{"model": "multi-label audio tagger", "dataset": "melodies that start on their tonic, played by one synthesised instrument", "train_examples": 26041, "time_shift_ms": 50, "n_mels": 64, "hop_length": 160, "input": "mfcc", "spec_augment": true, "win_length": 512, "arch": "ecapa_tdnn", "norm": "batchnorm", "activation": "celu", "padding_mode": "replicate", "depths": [12], "kernel_size": 5, "stem": "single", "widths": [384], "num_labels": 50, "mixing": "mixup", "init": "trunc_normal_002", "optimizer": "normuon", "muon_scale": "original", "lr": 0.027, "momentum": 0.9, "nesterov": false, "orthogonalizer": "newton_schulz_5", "adamw_lr_other_params": 0.0016, "steps": 3800, "batch_size": 128, "epochs": 18.7, "lr_schedule": "cosine", "final_lr_fraction": 0, "warmup_steps": 190, "weight_decay": 0.01, "adamw_weight_decay_other_params": 0.01}
Rows from block 3, named by matrix and row number. Each number is 128 + 24 x the weight over the matrix's rms, rounded and kept within 0 to 255. All counts start at 0. Numbers have three digits each.
# mid10: scale 2 width-5 conv, dilation 2 (model.blocks.3.mid.1.0.weight, 96x96x5), inputs 0-31, a 5 kernel for each
mid10.10:118130138121139107147107086108118124122126126110149149102148098115109126160156140067078100120115113127145126133129129142101129127143132130112125099113140143082105131132129128121130144149122130119084152154115120149129054114125121116103102140126147122121142073061255158091116108104114125115148181131122073122099130157149143062093107123116127109156167126100112112150141090126131150134096119130169112102129127131139140120133118126167154134111130117145148159144072096108092092153176142
mid10.11:095133127144156105113130104092109148166132095118170151098098116110097084093115093171164145163147118160128100160136139122155165111100127093140138119100103111150147129153151119100118134164137089110133149148131135097119176145108146146140125093112110139115105102115089122133150136112100117110095137149141144136096095092101095169153134100119164081091117117072111153071091145177179129115127146159146122101088095150138118087128131115082095116123119111121124109091102117137123141124149121
mid10.12:133133168142132144085085133138134127137144105114120210156105102171138071118112085136134143113132124138130092196145065108111096177136149111156139130114113118105116146096126116114156121165127101116096102151133136118113134138137121146169157135136105104108102085111117148134126082123122157110101107135116125126174159147118098114145140108077161139126130131150119130113113127142133099086134154153135128104103137132104163126126137118145139114165043103160105126115156176145108171092122134
mid10.13:100113127081090144126130113131145148142126116116149154129118134123132097111147143140102120102113122137142130131108090106134123118108115119142114097117124116133119137149115128144146136112124113149140122131165122139101103157142130139113106113084118132105115142136105160140154143190149199132148169172162116061094124111149099099153138127108106101129096180209094124144126134127127139125148145136132112106108120131156152129137122098105098088130144198134127114115130133131143167110116125
mid10.14:136159158141127121127142130135117113092133169158144157173132147156133152123111152172103124111094102132153126144159125082137121108145147096094155135131120129125108100142135123138124143159152129094164141105094136142166209159140133104103146139162140125124151131102085080119112146165136098117130124099101151160154159142141142162131137128135140104129105118119103124122137148170157131123114105143149120120125126117162176127100149156162161130121113073115165104157205124103145105092134121
mid10.15:137107157169137111133136112106127062170179118139142139163077152078193084130139097071156113115097137149110129125111127130114139113119128129101137146143112111121124115154119126125144133155128136123148085106142134143155118125108099142131110124146117163161126144098155131120188174079158148148127091120141148134143101122141118152126129111106159154104141116125137149171117115137130140134136102143130164075105127129141106156130138090147125135079141143153132106132102120132098165114126143
mid10.16:127126136137126127134104119134127139123109136163121131140116136107108111110103134154140121129128137200162181135133136137120101122152122166123112103115109115138136111135126127157149170130115157117150132101139165129143133115122139134124124139127139131110108137137109075099120130124146138130143166177166128122103119125110165168110125127124120120128107120173162143084106135139122101144174145123133104088117133128119117125119104088075096121126158137115110093084086100114169168138113104
mid10.17:121140115120121086091105116108090087118110127187144070126101149102179169134123105106108114131111127148148151109143138114123131130121119153086136135126164140144129117113129150122135118131138125139174175124125149121108130130146158140112119125142131090123119113125146123098130139132129127117129131139127107115131125128105079112125144154128081117110121105132154154129129136137127169171176137123119141156155116103119115136132129146144134133067174152085133138130138106111093069108127096
mid10.18:156127117121127100120105139120106089149149121073123142109088099150121171132134122076132135096098176171132163121134112118117114116134123102124177150108121110116138123132095112138172106093140146142118083136142149147134116133130138123116124152147142128071113124121149130121151116111093112187102133118118131117143127121117140105133105171102112105118125123091151128151122096128129138100126146164140147143123140152253062085104128115140165133115086155156122138169114105111108136171148133
mid10.19:097128120108130129139139163127121122153131117146172164144190083109129134132132125088085092134133110106137109108124138124135149146136138139157170140150126137171173138101111129128110089121167165157138114125125131128123131124104129117107104103123130110139136127111135149122114139160181190152144121126143108145129149152148123139139128127099070087088106151171149152132140129131141093114147155148110112164175135102096051069108139128119129124098110112138127143151118104112154141112120119
mid10.20:116083094125114136103104127085096107135120139065144161171096120139143098160068112186142110121128105133117145189139076110096121122136144130134138126111106122144137139096091119118129119115108113132120137139099109137129156127122119140119125132149115123116133108121139107132148143144166113131106155126082107148143095113118105148102096116131126113107108141138165113134145164124120069101125122127152088128137111075101113143108118113159117130100132120115139100094122128130102106157132117
mid10.21:133109101120123121109140145113153108120133125159136084136141153149070107107105093117132144185140097121134131114146153145107107116141143125134129131144137110146159112111091104112125104069122156163138149127096131091063128139127130128110128124063087121163141093182174096082142114113120131121087100120100141094102135120116108091115119080125145142117140159144109124136096130141120120121148146143109100116130130119184083124160133112097119131090142158107097116105130132119157162144119106
mid10.22:117117123115123141140120112100096108133135141083112107110132125106096134121138138131135137105121102092134120101090127136112115102111097150154105135149119099122123121149143176133109106104124148139106117116103092116128121114127093109123153141155138111112114094094127114111149171136146155114089093097120121125130103073120108089109129112128126123114108150137141127186154097107157096134126142156140127125129147131110120151152116106115104106117126126126117113099105108115141102081140187
mid10.23:144125125123114124145152131127084095096115102163143147169154124145158135104142137146117115148141152157154147132140121101129121133127123122118110117119102096099089086159191211214171143146130144148096079110100129119129124109116147161155133126118132148116114145127123122141150127094082085140135139114108131132148141138100136139139131147152165123107114113125140140116126131135142143148135150165125132135160164110128127118108148170170143136130120168160155124120117122105132145141117126
mid10.24:126114085117100126110137138116136133088131143109085076173115141145195121135114117119148107131159150116118099110173084083164124115140124128135151100101152114108118132134101148117169117099168153166133100102135099078076133139137091113124133130117135140114116157123116118099131105103124127130144133146147146141113115104140091173149143140117099178153147117104119112160142131107082136096100129117160136141120107206161081120109127113166162131114166085143127099070133165158099123158103129
mid10.25:136132126142128135120102109110125123088095118149154137108126100120123140133082114147122121142146170167132167160111121143114140152124119098118095149137102138141118117115122125093094145122144135096096108090083116129165180135117113121140130125130132134100099085088105112139142113097096110133113124116131115113140082094136193179124146139147121107083142181160149129151106106110106111134127110106119110111149101105110144163164129129155157166138117132128123107119123108108147149141148111
mid10.26:164178171178152129115112108102093131100118114092134131169186125115150156118073105107112130102142148168156125149136111148149154171146119155166129101104146155131112106166191190165152175169132128145136141141123095134127114107110141128123101087112099115123127117138161136120105146146113121135162190136138129103114081063120108124110133129149126140125128146124116146078087102107108133147145137138124133101111121127118105109127135144153133120127100131143108118115114132132138146134118100
mid10.27:094134137127129101114185130107113124118139133130135135113130126110118144137156152131115092111103109129165104064086148150152166116155181180119111082065111113150107103131129153128130131118149099118131121105174135140123122132127130137118136131138147131145137109117097163183084099121129140103107126143144120113068129171168121125141109146160114165174171175136098085082112100135156162155124114105162139158110106123164141148109091111092113140078205177100125151152138121129094103127109161
mid10.28:140142146138141114111123112122132122111134142143136166171159122137167154142124163180144103136113117107115118122120116126121126135126130138115098106116117111118119108112147151145128131134141138124110135120119134115147159165147116129129101116129153131120120132110086101142122126109126152109163181139110143119118129144119152155153115125101098117132139116096109125122145146144131160125096105124138148154165153121140157146128135135133132144154137133131122106154193156090120098092123115
mid10.29:121089122136136142121132105095198143133138112087125093064089147105108134133168149122134163159128113109133159124063096098116128118131139108171136115113152154140132109164143129144149170143130123141124129112111120128140128142150129109119130109104110124104114094162223158136157170165173192130158179152142100109122112103162125101126107131107104099073128136127106128100099130133130125120107110102154148116110117135136118112157089098120117116170140181109115126109094113106147130137121123
mid10.30:109148162129123144151107101120146208225113128121130091095177171180131168166113127131132158100095157107093143112086129168127111101106106144140123108129138161154143153160148154155149124092065111140090117155176159101115119123118104086091097074142127122141134156151151142138132155139135112116141148141128121114108101111135129081101127109138139112121145180121147156127114122144147126110086098129158122094124122128143103118156137146133149129097098131123134138137132136151146112104121105
mid10.31:129125110113150116093127116119103085092097120130092135122142102127147126126121091090117142101135148117123154160151157140134149127113125087111091102129117107142133111119143132125143145147156140139145150124136111132135143155139129126125141144129104124159158126108123111087117144140151145103106084101119166136091122140126128108093128136119129127138126106071088110126116109132140101119126115115095092112129126112123158118093173149123117149114084135155092092097103104131131140176156132
mid10.32:108106140151136126119134140145138094106094116141149146106113113141225158111138120102124143105100167172142139117117115171122107109131128121130183207167134126125118120143151155156133137170184147113113094109126139160126111138147128126141125134150128072103115145107100086140120118119155141101115108091081124149151156113114108140155148134109126147185114127143150127118126100120148163136091109122082098111139158147127107132143128146201168122126151125138125144118101107116143125130096110
mid10.33:117111155111094168157101110155161137133122149108113146128100121114064099162098134165094106127087104109108104164104128147116120152142124118133121154157119097093117150136149121127142130140127115128138118116096109122156195130101109100126150113101085139125102134127096079129132140128113110123120125139121148115123138125109164160119146133149153090126152161126135179151091134131112112134142119121137124114114136127115145126147114140141114103194109157111071086135192116081101117117151150
mid10.34:153059114142144118127133132104104134117149123104100106129096139115146100117125118108137137085179159100117091113135121156155127132110123122148111092128116149122136132125153133129109086129154123122152103143137101121136152140144098138085100133124106120146126132150121129127133080108141120111118112142143137134091132130123139135114108143080130154116142062125123096118119158137140132137161134097102137142117125138083121156139123162153133125149063170149107115150135122112086175167100139
mid10.35:131135119155144145129096112117099093104155145112161148109081081105147173157145157109104127139140147128116089106135113129127115125148140101152175123089160141116114141142160166108093137174128096111141129152164143149166132086088158144151116093159145110112091102091112164130127132115115133092083108159147120142144100108145129100111123130131102156135081122144147135113121142129121157145145091113144137142110117097075069209142147153124125108132124073121112116138093126150134111149090091
mid10.36:123135154180134135135156123117105147142093101150152167139142123112119125120126154150132097140138122092137178138140111132159169159149140143149148116125115113122131090105131117146127113109089118130093149109131139124128105119142137116100135156129095096132193122128118107117118107123143134130147127117111155168140155137124146120099092145153161165130110125198129095130105102127132122131121132120149131092136132102129161162093136136129149148096156109103153119135137132121147103113109138
mid10.37:124112161172182164179101092107114120163164140100135140104121174128140109097141122121149143100102112130143112109123131146064099118138169104072130119154138148110084097084102107125115098120162161130126139138166140090099137152125137153112130140155132153136104152128136142113095102128116096123109122166168128155095130142120113141158114084098144166145096136173122144181115109128130090089154152143124155151104122106109124146139169110131157148108089140165123098068108135112138103106107102
mid10.38:122112126100108110124092115157134131097122150136156165098075148156131133149117129132124103118134164135121111099085096119118118138126130113136150127094144165132141132160158096104126135148109113153148110142154142151138110120152125135174129109122130143096106145112122161141138135114092128166151123125122095121142120128091137119149150150126132096151134152125145157114162139093117130138141162145108154132120144141133137096124142136150150132143081153136113135140122144146125146154141133
mid10.39:131152141142144117113107140109143130134174177141146110156173119124165149122122117134170143147141160161123125166124113155107108120152144154175132128122155175159141126117115135136142102140143151147113077114106121134133141148138128124109117139139121098129139098106125127139104127160154097152178189174146155129146131111112121121151121139130157138103172196143136124164166138135139145135135140125123153130119141160165148158119101105126144152112115146146137127109106102094167188128113151
mid10.40:162147138170147137099107120112114106111107103135101135141121117164154109112157130130114130097120147159135123121106130132141120123139135126150195166137118124159156140079114132132147090135189158146143124129154146128122119117111142137141152121134134092103092181193179152158137153153135111116114127127141092113130112081143150150121115135130112073103095103109122134114091074109113120105102109121140107110120128151134138143123149175172112110117095090091111107113140125114153130102112090
mid10.41:094108133124144130180170149184148170170135111154178118067098152084109144148118093105150140142160144082087119125139141115104111122129136147122114116100107095105122127123111101119141126103093140163136131134137113148142145116131112120112100087116137121140135095139152137119128144121121136119132128107126155140187155127069111173157146074117157158139099102152144134155199159118110113115141130133143152069114140118104123174162126160161139128127205122088117136141122113100153192101094086
mid10.42:118159063103146178173073104147126128133115148155130065105172124114129174115122145138135126111156143146123146065164131105128154105136120127124154103131126111140134129156124134132119124115123159110097170104133139117129137135093123112137118119139176079140139136126143126144132144129086084109147138113118091173115157105129116132118129133159085163131114116094116124136121095136161136122133148129134110142138100104138109138136140147092163136089226042160143124139152148159148089137141127
mid10.43:103128145135130116118122120135135134100134109122149140114096105097092107097145137122135127136146165183159133130140149148117136137146107113128149122093093079092090117141109124114126127108149138133074103138114109153148105132160170157129133114127121109113138129149179141123126138158146118127140186149149138159143123117154138133127142130130123144092132133128127117187180169166145123117107086075123110099103110138097102105097107107111131151116155145165127129104066075115123093118122147
mid10.44:147117087118109128151168111124155130115121121153157149123136183128117130135142139149126113135126121177167143128120116093147129120107110181146114115165110121157139110129151147118105125124109119129101108104112110126148147116131090113124144136152129104091092135103111140138147110116130125123106105102099104130127126105097121154114116149151135155134129112127130126125107106133106115108122124133113124129125131141124120136146146159157133124115083086097159106110145111114136149100093138
mid10.45:116111108123116095107134139111119103121130148128111122096101116178187127151133129117127155137129135138135146119143150163113119109108156149135154171143133100104135140165149125130159136130126139159105098129152127103112116119132125117133112131123099130129130111095121162139118147161148117130185178178151113143154121118097119152107122129094099102091130117110121125085111137123111118108130125136134119100115138099163172137124108135140106114102100093120110108143126083133142104124104099
mid10.46:099115116140141087129217135108134181178098066150121097131081091122109112134121130107103106106131185141108134147138138140146141107146140134100110133138128144147123135115133158147145119157150086123117133108128121147161156127122120118106124112088161130082109176169148149106122114137169157134130124127118148146090110122148138122107118109135112087132144124115145157136178161172159128129114114130110112127124117099120137128143130133120129144110178134103137127171152094104116107138173195
mid10.47:155121124131125109059124116117163157152142143079100098126134124155125113130126105132127137163165128096097107161106107121102114152159148124137112114102169129175163162133127128150140133098114103124156124138115112113118147122114141140124145162171135129130140102134129118104093130161145119142102133147114126095120103133126122144116110157101150125120080115139142149141109091115125096101133141129138127103135152100142121129136112127174153166161100139106150122113138143137153152108110131
mid10.48:108106117139150133106154123103152138125147152109118114237174113118153163120104112098140113123112155131143156116110157146112102115165122138152098146135128101180134113119128149115131075089177107120143104087159139106105131137127119128115162183135109122140145150133116112144119123121137153136149136104131143110116120142125106123174142105095117221124128124137145133123113138121128090103141149138142147142105119124083056195144125138130098122101065146126150116111122139118170175112078103
mid10.49:140157115131160096120133100121125100120140129142103069124121135087099129125120113105136128099144161103091112060106143134101112131162166102134177151117133140090122116177161093106134152156100151135119124113133125126093109155150076100150156165121141137119145076090164167108133105117100117140124093115139168130095113105112102158155117131131076076125090082131141152121106155126120127090139170157120136120107084121120128127136135092100139146117164154125107136116140139138107133135099110
mid10.50:135083093094108118143120123121113118136133153115095105162183098105143143146159102091091123127137122116109103093163138170152073092105139127131121113157143149112124110138142095117132127154097135115152101114088146130132149132149109116164164143145120126114145131097146091137156140092114110111115140127122157094113088135099121137122147140083113120207114099119121138134086174152152127078081089156071145163158097174098104112132127129127126115141114107136105149125110124152108172144132113
mid10.51:114120113122137143156141111129146175176147112093168144102103183146124131131072115100117132169150162157122120087084119124102104097108119136142148107123131141138142147165143130128134163156113128122105132123125104093097106139150132109122129121113137125128110099103137111112107108097106120138146146130128146157157150139074066099104116115154130103096145153133130132118150103087118104118135151158132147132138144145156123148121124113101094085114141155157090099113116122128115116128126134
mid10.52:108102117106109153098137221181148128118137121171174116126105165156099072132128126128135152116134128124117137137101103115113133129111136101107118113117133096090150145128124129118127174121087097095107128153108087119127110109115153148131106108153173190113089105109159165140129105090149205129123117135111099166154095092099090110166166155162135106058125110100154150099130160113120123135127141139147106093106133120138146114137127131114111152083102244112088118134134118111095104139146132
mid10.53:135150121134120114143120121146125129144132114120127134145113188164086100152140114157129135145150123130129121159101108131130136113114119115145149104100133130121097110153156105096114156129095111157098156163091100120116133091103133125086111115146110056104133095071216162090120131127123125130117157141121156160101130136099135162131140132116139122122133137161126134118120115111124109133141148141169157124117120137142135110143146133135140158135121120123116126124162122121139123059136138
mid10.54:082096103109106103105142101124127104144157138151156120150122126102134122097152145123155118118107118107122157142100093113130143116109080135121116134137122113109119140163169170112106110122129098115120097086111112162145150153130134131119125126154123132142166116133110102098132132127151134116148158119108125128154137114106106140151133108119087130098158131125112122113111130121121161147136123103092114130136142116126100108088119152126110089107138099108173127153140125091137127134123155
mid10.55:156138145148170155127119113099138111097106125125147147107055167119110080124132138162142147160137109098079143139170130137142117125143142105107121100141082110144131103162136134133152143137136087110172110082116130082083132118125137109118110106117097093129131134155045113172126108131124148131171094097119121098121140123114077126126154131090107151122108078124107107145149162132134151114111111119080115134120125152134122120152162164136107107122126123117103089090139129118126146173111141
mid10.56:114131153141145142144084118125095130176138120107181161046104137138091139141110118135111136133143136108158108143077090142140119142140146100214122103131141159139109102122144140154137137135153127114138100156131140147128120119127160123129112105130128149101106163129090139125104140125105126144115094139173129123129100125147143089122115138150149104140099112120130137120122129145146134167148135128105121141145134132132149121139131126152119128168051185205108166124140150138135129124122130
mid10.57:103098095112125160130120136173138130092103103151158134123170150148150126120129136102094116121131145137120149104103111115129115106098104140123104119132162121115094124123128110122114138111105093123120130126108101159132112130137114095120132132111123193155131141108079116108121156139140179116160120096102119126130131140135125110162167116119110126139115109109124148124136153165147104090099115111143167176132126117161170098108099081068113120116105165146131107115133128121112102123115120
mid10.58:137121137159157112122124126162138127124113135102117140125135099084111108124150147132116142123118128148135136121133151142139143161119097124099100136146133118097107129133145127117141145153135129130122127140148139164163164146110127157186163134118124133121135106127124093087151134131152147124126122123115122121148123114136143114111087134132107106096143139105101120139120128138124149193186175158124107107134142160118117097125107127132112127128112137136130139159142132109150133124157159
mid10.59:150162154107078110163118128135136140118109129155148163144126121134129112151146155152127088117104107117113144126095103124122137145109087128130131108104144153114086112122139137096106167157143119098136137137121100130120111101113158139113109119120122110129132131128126129094123123110092080168166182159113116141133102113157142129115133179130086078086140128137113113128117106160177158134129133116117117124174129121145131121086136122145142137113101100215110108119132129103120120142183140
mid10.60:134140126167170119163186124111107122166145110130118163156136120145129143148121151149147157079067111100096078080097115128119129125155139108128121090103101109118122127100132145133118083088124116112140169155139117127132174173141127104085111153151168193164149141160140121135102139105109159120112105101097122141128149129104121100136136106110102109111102126160134117119110123152160102118129118110114134183145130112112138179141112115096104092127164110148145106098106104083064069101083100
mid10.61:124110147143113103126144213146116098125125120111157139114116144135131168104106119094140133125156161103152130124117119098117115133102143120124140161109126105103157119116116137175146107080069183151129113136088108122120098127164132146177116146109118116069134148126104127092120105100149154126128116143131144129119083131119166150148107159134125115114163120115150095134153100106148152130127137145145144080136139131119142145094140123119111145127125154079169124135130133136109142167166124
mid10.62:112115110123132109100092122147189173142104144155144108127078116121149134129141136141148113097118130144127129119136109107137141144145126113078113118163087077131142135169113101119130095090110118136099119137135108124122121140120106110125105102091087083149149106120143097087109103118147124106091091107108129128102088096140174150117142151137127138129135118139106093179132081114116139149166120122127120108151108148119108131124136141143119104083104082177147145158134131123121126109155149
mid10.63:148111123148134154147138132112133137108118143129131123149162148127127143099132145138090118113143127128117145101188103099095099167121111119120129131126148127078145152138151096116124177143091126142149137088126099144122093095155108088160132128157084114136167070090187129110129127146118143152130132127123135111140125117100109122133116147139114164132109099130130115139107143114119124111130155111165132080103150180136107093128119109114140114195067141132120136134125124142109062164146114
mid10.64:152144159140129167162103104131130125118100128134104091093141131097078112157120097067113141135138133141150137137138123126125129129130132138150172142143108130155123111127079069122147121105085125131122110092114151163135107142155125134157143120121084094142167139098129089115118118131139119104106118123126109104092115135153110099134141159150142152177125210245150078114125121128131126158186159107094099119152148132110099122131122122124123148096122104151148176135129150137146145111102105
mid10.65:131140133109116107098191124125135129117109121140107077090155135150088139096115121136101122137134115113111120091144174129158162093128107124154166130117164163164113150124124126130103109093160150153144161100122121117126096147145133128103150128111114107121125132147122164134125109132086139127108126099145126156097151133144162126174117128133154107112160184151114084139102121145116142155122125112112100182126136132119110138135104120127137136124101190132136158142110137118131084181120092
mid10.66:108134117130115157143117113152132124086110122117124128145126108117132077143118113157121112120128100129132139151110147151152151135104102138110096114134122144082110151134116097106133156142088126152117155118112142129104148094117128139147129100128107131125117126122154098132124128127171120115152117103104106136108121115131103206122123133141120117149128105093139138086144111107142139130061153160121102099134152115094223144085105122145099131119137113130170122080197116099138126112127111
mid10.67:153153145115110106088076149176131142126134126144192179135120123128116104121110103118118141096090119129116127129143100124115136147116134123124126128111127135135148141094088122147152122120135132120087142167109083109112128105140145146151128156133127179103112127120113110111107084119101127145152146153144135125131106135130110090098144100132142143123143133108132132143109145154131148153123095104104112141135102096119134106137145118098104099085080188169136103101128113112118089104124126
mid10.68:167146090146143078132151142128139126104159171161138108135101090086120130114125131127114115103121115118137108094154139133178176149142109138109086093129104139138155168118124165124117139142161175151119120116117101134103133113118160129120099086126117111123124136107145102095130126099108152141137108145135153129122129102131128155115108193143078151121143119105146136122128104086107126125119118108103108124153158144136106141135145136133133136141191081103105170152158124125131097170150145
mid10.69:150139130146138143108114103114133145143102085149098102176122149139165108117130140162165132125134132126105165112107090142116123129131129126098116110146149109126135128131108116109101098088155125104106114137126114137125108118121138129104153161088125133160138114146172182140161134141085095135164146127114137138113095066159138131116118129152139130066115102128125129172115128125117091095125131108142150152107093106164178116139134135163151147094160125098124114109118125150143109156145155
mid10.70:133140145140157161155134130092111128151158110120109125145132120180154040110118114110135140109142214226152156164164106091112116124130160108128176132103135122112147135109097114121150131140148111128107096106111101150147130144144131140152128145120124143153138095109135140114125111115111143133130135133154122144201112133148164156142129122118127125094123086107119142142136152129111109074092138134128121086111115127086095103085092128175102118104105127167154128122141125136132143151118120
mid10.71:132113103117119149142144145131091101125114103148095122122118105119115089103140124122118094124102114151116131144143123126139155162141130120086089106108110139137125115118137114117131130128115140152128139142128102132172188176150093095109105108100089120180156154165193133162121145124104127124139126124130104088114106093103135160149154134116136095087091082102086105134179202157151140108102105105105107118160136159144121124098135130112098083141129108157087125153167166143169135102110119
mid10.72:138123104123151152100129105156129164153124123127082059122097112121130122091121110139139148146172103085094135148154134102124148131144133129127147113114128096111083120109099151128130129111155097107108121126121094107122175153116132154145159129113122123150103131132104123115123121131104131122114109166181125121090141104113111129133123120129113137141162139136148145102102098142162099121130128123143111110098105117139152092116108139149148126116144091103143098125168152132120087087095122
mid10.73:128124132130114101121170112094123140151123125125135156123111150171120133136111145176123131113103133141125131138108096086121094106114103138113087141123110137166136137147152118107143098109127124145089117152126105114105106116137156111075103118129132153119111133101087122139151131114134106156136128120109119132115097139135141115117130139108125143133143118081114113117128126117117099121127150143073101175168124168126102104103116132107114123153123126158121116109103136147113139179174130
mid10.74:110144114105098087137111126122141139117104118055096155142207101098113166123103131133140133108124163126102095094087125123133134119113102100115127124106104117079105116114158157174136115118135160189104099095105143157171150137124115118138115133120140129114113155122092089081138124157133108138142132137139109151146125122107129092134152088116131163171112118117117112125152124103112118102104154141070117127112091085124145139156131109122115115115085164126096107138138137126093106116115108
mid10.75:123134145137112132112065125184150109106135142141146122110096117182173085074129092091126156106087119138111111131146146134145147141126112094116163185113125137126137142134145107120129129157139124144131125145133158163142109102122119114138119108112146166118147104109122134134160186160128133122126153147152141128141073112122130108144138164144136097092162126109128159074094163141126154121119129128109112104112144097097122109123143159164112076176092177149164108107114117110081081105090093
mid10.76:127116125158156101106149148135135138126112115142180139152154149156116124105139179180166163132126153122123123113127171151134128132126118145123094135131111095100121096120141134123121124120127123112127144170139141151140118121149123087080083097117144098127142117144126104114122160117105094148164151121125129128112111126154109091099103113120116109120114141157180151118122091079109123153128128115120117116137138116155139173173133145150127133133163134112128141135123134149129076120113134
mid10.77:112117123102087144135136109112143120122104109125099092147133157093169178152115067120141137153137129129126129117128141112133127110128121109140129127127098082157142118155125108124127111080148159132169122071126139118069113127114100112114149181108114151158108107255046070087126114136137101092167120117133144128126119104107061123132155130107107116093090124185158128133157130118118126117156147142063083141150152128111130144114162164109101104128141137144156096069118135129115167144110118
mid10.78:144164155115135081128105145156116128147086114114131098129120137125140119126147093106113107149119102119142108141101074098124118118111119121118110110141144144162181134117146166145114126140125130095103097129125162134109116120122161145106097131126101102122134140119096098132166132093111090132139115095100132152134097117138124121140136096134152117136141137120117101132114081077134140130133111098101110103152121107103122104087141140101090119098129103108179139130145154123119123107139121
mid10.79:161135120104115144112107120113183140106122142138094155142092133096186124110141149124131131135136107106118117157162131116136108162110096119115112098135111147105135142113134152145111126151115113111155145153159120135144099108138127133142111112139113146122094170153094120125132106106103129123170130144169096127133136137162131109114110131126109126126166142132112100167147117096156158162111086101118134144138126103068241172116140141108118129152113126134124137140127130128131150123129147
mid10.80:121109116122138115125119111085142106068091103129137136136165131089122109110131131133156132114130104081118134145135119131082084114134132144133089118139137142146140146108094143168136134123126128120103139129141148133149164154147127144148117137150132083097121106097131120126103095146150165128125151148162160138139155160067133170150122135131119180161124110143125126115146122125161132106123139139115145115139146115111116144159114136170162145113093090089133083107131138136132157109095106
mid10.81:156165189165162091116151153118139197219162112146112102094112113093112124123131108122110092128123125114117148137134138141154140129119137149128130128142150114123138126130126124140129137125138146136101120128132131131135159142107161149137138146107118149164160129154164132133142087091069107127110081092108110087100132132111132149142134118104126127133113138146133112135115119114120166178168150109132129109117113124104133104124122100105115119151109095130116117109143116100105115130182184
mid10.82:153132094098109135116120120097138146126147121120084156131134104174123122134152156097125133119170129105135135132120099132164125101113144138138130094126132112140118121130110143145147131119098102129099117168120149150159096120128170152145108111163133101127133120062217107100125151100101127124099138111121122138159137144169162093110146138102152117102158139095100134084093125115115148146098121157114108115142127146145136127126105141118111104145131119129135155164052090111146122107120122
mid10.83:119100106124104099131129105109095098145130113087057090152149145116117118138127128110133157102167167125133146126168150102133107115172183118107155124102116084107133115112095121155148134112108116129117090110123111144147120135139102118151152138113156125121087134129115128118148120107114116106119096116152107115129128133109092118144133104109124129112144076126130147092130115085084153100107149144131151111103144121134123118123127160132156147079146142097130145149126116114091150164140123
mid10.84:143134102120122151103119115105139158154132166167134069104128133197163128123115108132115126099105150160102169150099115166130132128137143133119102134131137131118090106151128108116124143118136115141103128129120137133132120098112145113088102121116124117108123088110088120087117116093118107098110145127130194178121093101098110133110123147172160056089109079089132121128128118118140144128107099096158124134134113119138109114139130132097086081102145130123126136145137137157153144129127139
mid10.85:163168159148120145120100083125142219191057113142132122147155119114116159159152129114136136129148156105125152163175167138132094100122117143171105129115130151145141123080088094127140124106085113112121126120151170133131148135126102117115128128135143125088111101128134085130132107107141132133095125121101136079085132157141135116139142134130132111153133138123140111113133133113107104106108104097156112122119145141070062111140092105096107125125069109141101134103086103099140146198128118
mid10.86:114156192151119141145121090107140159147114095125158126100115130122134149153129110098120145146146126132139105110090117137131128105129142134159183165115118131165137136118112106126134108091079108163108079073094123134116096121151105120139141102131169160123103139102085106130126147146128104141145149132125125121148164147125116091106142119137156133124116169215137110106118087095124115153165131098128136119106130132160203130130138116112116112138104140104143168154108115139132125105127142
mid10.87:113110123141114138128146132137132137141146115153150151137076159131125135152100071039105128128138158136140106118101138141127134175146144124131127140141135121110118125127120105123132123135112127123144170122112124107094085133147112107132148143131135113111123079179235100100127120098114117130148170142115153130160176174125098090106094106128106120142110096069102133103141123102119114118114136161122119109115109134116106125138091131163137095142126121127137140107088130129118169143152160
mid10.88:140133134139129099116124109111129107111115128154185179113128155163117125145113133132136144139124098119153135140132108099138120123147142138138122124102143147129168172157127094117129150155129130128131120145144149143108094117133141138142115098152109096099110117083099122115140158166151114141123119134155167111123145154125126138159136088111142112097114137133118114107084111125121128110116134119147132115109145071161166090127134103127142137111109107173160139132100116133111093104106102
mid10.89:131137110116142096073086168150102081058165143151126117097116102121073149147128163135126135104110149149128107102108115123105122106087140114117157176125135147115144110156143110153158108093090157153119118106131147132134149132138153143108092125115117127102118125121121143151105124121116129170146130128133153142122139131122139119093101154134096094146116118081126135089124112085121129160131104129118122148130109125122136096167122094101129143145076137103130112124137104136137119148124098
mid10.90:131123130118093126138135142128145155154116116148143120144109126133119126106146164166148165106100175140070131148144113125176160139140125144131119117116148159166120143151136151115135146159187128129118140145135119136144123096106149140134159135124137127156131154169159090099107103111127098140113147104106121150173133138135143129110146110114125106116144140128121148146116128154106138150145108139138132107141119139130076208148162161175125118139140096156134144139144171177147114103156124
mid10.91:114115150103121162131091147123108151130097119106181152080129134104131171110151153125097117134128142145114102167085145157121125148091137085115092182130148127110159152134131099156126144104101148144158145151070127155144098108147098101141144125102105136097155109136125122110123099106136132120091132133128147091168091106107141136154116131119152111147131141123103128118163131096146118146130115131123132108126135145108141102159119097169128125171045227063151146133143121111135147115138119
mid10.92:123118139135103144163113108113109171144127130116064127145112104110136116124162131142160148121167122150155107118140114120183113132114125132135105141158136156132150157127139147150149127135147153125094098142145138111104145135138092097120119100177117139119083130133129127130134108112124126103111127147151161091111093067156135135138127122098114127137118111125119139154102146159127107119130138151148181130140103152116135137159152122123122126192094064115110130098113140145165173118114119